From a checkpoint of a small image captioner.
Model: encoder arch efficientnet, encoder norm batchnorm, decoder width 192, decoder layers 6, decoder norm layernorm, decoder activation relu.
Data: trained on simulated grey scan slices of phantoms with and without marks, 122500 training examples, 5.9 epochs.
Rows from block 3 of the image encoder, named by matrix and row number. Rows with one number belong to one channel. Each number is 500 + 40 x the weight over the matrix's rms, rounded and kept within 0 to 999. All counts start at 0. Numbers have three digits each.
# convs0: expand pointwise conv (encoder.blocks.3.convs.0.weight, 64x16x1x1), inputs 0-15
# convs1: depthwise 3x3 conv, stride 2 (encoder.blocks.3.convs.1.weight, 64x1x3x3, trained with AdamW), a 3x3 kernel
# convs2: project pointwise conv (encoder.blocks.3.convs.2.weight, 32x64x1x1, transposed), outputs 0-31
convs0.0:523475508386483451516496607449489493455486468564
convs1.0:476514533526557519541549515
convs2.0:442481464563520454591465543492531574482444529515494504486522497567480523457623406456479486530468
convs0.1:519466503566497451499517527509427497488525362480
convs1.1:525532472562572548557513451
convs2.1:474520547503487525465501483569603487429454471458490506530470488465518453469536444450546437535536
convs0.2:541503544503479496551465482477513497548449586496
convs1.2:549477477432502550459523582
convs2.2:506580497562545563530482522575555541467514540513490548468430552528480476433478516617549462537533
convs0.3:509460499464501500553456567440487554531451476528
convs1.3:570540476546538540468538525
convs2.3:566545497587501502504471507492511549469484550519558475553512481587544478433544411452551556497559
convs0.4:515543481459491505506477553454515445508427513508
convs1.4:519543479538493470507447481
convs2.4:436557536526494579471524520531496545528490470492465518452508443438538567513491518506562445499522
convs0.5:527464527474467506464534540460482493572464449540
convs1.5:490427513453477475430495497
convs2.5:481554546431510485478485461460551463442575477470474571422429509504432520518524508547465517528461
convs0.6:491508497543520406520521540556466518521499501463
convs1.6:500458499510473440469449463
convs2.6:495444457544512539429520451545443441525473463437568504526461498526453498483555526568505453515476
convs0.7:420471470582477520511439582479461545468476515511
convs1.7:502538508514553499530527484
convs2.7:533488504502548468471454497474489516465467528460456424538555537507545572502551530470535505477539
convs0.8:519459535489568457557425482475513458440465470460
convs1.8:534542514535543548494500548
convs2.8:569428471495466426530501489466523534450450461490523481479463505528606526455482556535465470465533
convs0.9:502515458531505522492506497559480482530490562441
convs1.9:564491546547552492485435553
convs2.9:502521506468542472582480483513488481526526534464489496528439481510518487550542484517535462525528
convs0.10:483492549517552463506432469470535490455507495473
convs1.10:475429500541497462541560449
convs2.10:572489462556542509512560455466505505530493468458488514506439542508488487527525512535403499543531
convs0.11:518590491452462408461543465499532507417492527588
convs1.11:532550534526540534507541510
convs2.11:563574501458496549489485484522509535575529455560496487393491411581467420607444481500471506550504
convs0.12:503505502461496539493515523428522535504485494505
convs1.12:496450496533457491536486504
convs2.12:494510500550526514557489470507559533492499553475510495493490490542485505495485434478513505473464
convs0.13:434564585568487496469427449468458532468492525483
convs1.13:514521521537560524539514495
convs2.13:552498511503543541503583541451552538490532408513542378553463562445554427548503525543507509489446
convs0.14:482457557466493474563567505443533571505469540514
convs1.14:555502525501560532509542540
convs2.14:559498489589559538367463489537552526494515478507488526498477456535518504403568479519487550583495
convs0.15:492514468505507577537487525492540514499445445448
convs1.15:546488442501503550461491584
convs2.15:511547484496509519552445461457427506463503462465481479532488544510529519515471533547534520505530
convs0.16:462478481515466436479514531502459536483502535464
convs1.16:430521456494490456565469453
convs2.16:531527478494539527434440504473490472498509450490593422561486468533453541505497491469546451489441
convs0.17:526511460489476513479463526493491441484465406469
convs1.17:425519553542474507495481462
convs2.17:479522477513449517495480467524521496480493522492477446544466534467544510451453449454546490499500
convs0.18:524549485455517484514451546469463455536470537502
convs1.18:476494481442544504487547441
convs2.18:506519476475508532493492532497544487489481451520432555504487521475500520465490521486516491477526
convs0.19:463526415499500432525411494439456556498539517531
convs1.19:546517497552488442557532461
convs2.19:504521463538509499431464637544575569576463597482485436528415501508531519533512459521460465481511
convs0.20:528543554520506520482510434515512509441496484498
convs1.20:503544568504536564483459479
convs2.20:517479555488487563524477531509478545511450503502592455471539449531491487512466472512480502558487
convs0.21:486513512503488510492492488520442522518485545511
convs1.21:510477464529474482428402526
convs2.21:479529514478494512533478461542516500480499466505502491462493481478486509455494493510461486468447
convs0.22:512476511494513477533435553455531478447496508476
convs1.22:433461479488484533518521541
convs2.22:505455491533481478561533556583548525520448493492514510472465483520512542474514500514471513553510
convs0.23:531536519477445494539511498464498444539433587426
convs1.23:465492518495560554539560518
convs2.23:457567476549519522512533516538556468501528467510533509505518520501564449491538488482571479571580
convs0.24:532465522499501486504479598511519484480458484503
convs1.24:552480504536474419533434504
convs2.24:514483528553470568482520477455469503494439458520502509460546531520485477504514499478534486511520
convs0.25:494560469522531476548501482500531472550538525499
convs1.25:548501464499533448484556514
convs2.25:487543530519535507545492506482494500511553493520499527482495534504529503492524492496505506406559
convs0.26:458500492443471505470489531501479508559479549501
convs1.26:469437424496518448550470470
convs2.26:426489507460457526488474507434483550462473465529508503550531488449514465579474468530481526500506
convs0.27:503435557433464570480488548468517556603509476455
convs1.27:515557562563561510512535510
convs2.27:531465443565501572488502420547478447494562521499537499585506459478449421495477440430462601480489
convs0.28:516562493489483458453490498475478491467489505533
convs1.28:512455452543456554430446543
convs2.28:489473505473535479544491487558513532468475483502502523520480513515490443493539488456480469513453
convs0.29:494502502526509462507458507574396549470511426573
convs1.29:499484531513540528540570526
convs2.29:441532515556492507464554557492603452547553507482458509549493405485486485490525464473525517519525
convs0.30:524538529576558498437524535534538553484557440520
convs1.30:469550546490534540495517524
convs2.30:491528591520464547467520433552522498389493504489529552517521419538492504505482476461551453458482
convs0.31:500498604494417435535421487479475531486493578471
convs1.31:484577530584528529557539514
convs2.31:544487417507525498507549481525601522605532441504498508514516465498562404454498534485482538569475
convs0.32:484503511510496477523453467513487493539500522560
convs1.32:495499474487477484533514416
convs2.32:500471477478544524494487532490519514470501483499457516548503479516506454545502515481485500513495
convs0.33:482579465432483433576487550462488474526453543381
convs1.33:477562551559569568485471502
convs2.33:493539512488435504462500511519534479469419478543482531471476485473513504547516505410610476503541
convs0.34:536488481477535521527453499479520509514533506539
convs1.34:427443494523449490465473525
convs2.34:461532472467458550481447466498473502504517539421470473487508529488548499571508491442459551588499
convs0.35:560479551474443468532434550467526530518455534413
convs1.35:557569465546564527530476504
convs2.35:523528412529431504522553433515519538558441458528549523525565404543536456577547579427556481469488
convs0.36:414528507575564519503423510459440478472497515461
convs1.36:514543513505485558493560543
convs2.36:524474564532514493493554467457516545522474494532456486492467514520555472477514479487527612529463
convs0.37:526520503517569473541381495474609479566519528416
convs1.37:511526542518571540516540508
convs2.37:576562445543388539566557445571465649531543529608453515555472583442507392485578508471560476458581
convs0.38:517562465454538460595500575428543442555466576470
convs1.38:552553516576575486549526505
convs2.38:433510557480528543456540432533503499531447505509515584522509482537581563530568464403501417512594
convs0.39:603494532538514523572466497477534443462579532508
convs1.39:501538525523528571534565545
convs2.39:533558532406491420542561532601417507433510490569517476560603555480498507488401478494459443545555
convs0.40:471508523476543515506476484508511515468492492486
convs1.40:430523432500445506467463441
convs2.40:544518523485484507491504493521531475518494570510468484533526480425468518483543502498494479479516
convs0.41:478469507448506515493451448458493507504463474489
convs1.41:427464502470478492481471490
convs2.41:523496518468501503543515491491501481466496571464449529470577489412475515562560515466494534499519
convs0.42:400482441527515478515450503419472514488511527446
convs1.42:461501507549580560562527520
convs2.42:564524522546499441500529530474543582555432534474484473499479503464529545534494551493533471518489
convs0.43:484571474509500544501563429492463582483487502532
convs1.43:505533507493569546519501550
convs2.43:450523617456477472447493470450512541469493466480527537478472456551528561518497528539503557541442
convs0.44:405545518526476533476533488489526473481479519473
convs1.44:497538548570533482567525558
convs2.44:453558538491567562506552460528491502466525481472462414500522503453523503496524475494465569555463
convs0.45:519549499435482470500465563444502487522458523428
convs1.45:536472446523481489547565552
convs2.45:475472473489517535551521551521459485479477501544488497548524506580518537494505502407549495478545
convs0.46:494491494511533422482445500553576533508498468439
convs1.46:540524507556503523551548511
convs2.46:513532485455477510544464451478473533508489442481445490537460500484526466514584522468479488513517
convs0.47:566452553446572402437401555540488442491467471409
convs1.47:540529516519548541498544532
convs2.47:453357443477461552541561569437528488502422484465502496503372492458574494422531535517549457539490
convs0.48:496483473536512502484492454504511512549477546494
convs1.48:441461486525474565479539439
convs2.48:520500500535490504491511505514483518488514509503492490496531538514492488493484525484510533467519
convs0.49:512502453431461491416438453504491517599495510546
convs1.49:562515503552538518525577512
convs2.49:536460507565495578530537562495447487599580586592551408554476453499483470589487480483549519429413
convs0.50:541483458520424473495389467457543494492601556472
convs1.50:526535529537539474523498476
convs2.50:579504531501434439597549514469526533479572561545429529559459440517546521510551509514461491471491
convs0.51:544567494532505504481462430490483522538480552507
convs1.51:450530566513552514453485471
convs2.51:558573524507419525517486409467550434516505531560556513449513529516477486503540480506499490574555
convs0.52:605512466469521504553497532420518445494601505541
convs1.52:490561538556570552539551510
convs2.52:520483526473518504467559445561443520536528499550414504549542522474456606520500375482477383599502
convs0.53:548486518503547531500508533551530514489509488499
convs1.53:424476441433464527477445532
convs2.53:584530475491512512501548547482531448523512600497465494472534511460512540462517540473488457505493
convs0.54:482481492487505511486497525533424483520545487475
convs1.54:504469476454443435537434511
convs2.54:490525455494513500469483462486493484457486508480560490468480497548543466508472472513481476511502
convs0.55:512559554569453484474512577627458541555539506466
convs1.55:533548483547548527511534517
convs2.55:437481508507548535511543470519494483425577533393460403543571510586524414582573480482522568495499
convs0.56:474538476467488449533526507477490459545469546414
convs1.56:507466474463506525503566553
convs2.56:456584526447534495515515540518531461531467487569479535490475513545511504472510510518555496517507
convs0.57:451556512539520562470541507502518495515477542499
convs1.57:499440497484492484536533537
convs2.57:464534524533586534469518508469545521455545488550505431510525519514468463488457492542549490521495
convs0.58:505542514448478473539434509506482502543492490441
convs1.58:448494535552533494430466450
convs2.58:461505533522463504490528535514487479496456416546457503496493471447521520539530433506545494471519
convs0.59:503466492493474434419476496475455479551497514461
convs1.59:532446522486455414484426442
convs2.59:476533509534541607446538468494522495516506446473489496570532500524460544510511528506467529510485
convs0.60:404491487554511468498525570436445505471499562494
convs1.60:498521566506566566487512534
convs2.60:555512578533536484517532422489509506501382539470434471435483519429504507513529514457475564516434
convs0.61:446526449542436487520567556465544483494533465465
convs1.61:532510519552522584523493568
convs2.61:531455565455529584498501428474499510476476527545435524525524498395515474498511474468536545489439
convs0.62:507490474519516483544502483472392520516463434495
convs1.62:515519543553550488456511573
convs2.62:514539521541472516481482568544483500494455523523494478496501564524545537484507483518530482473517
convs0.63:516480570487532511513477430542532526419465471460
convs1.63:529540569479566541498521531
convs2.63:566450516472432585490497481512485560484520493471545420492524483531547535486421556518465515536514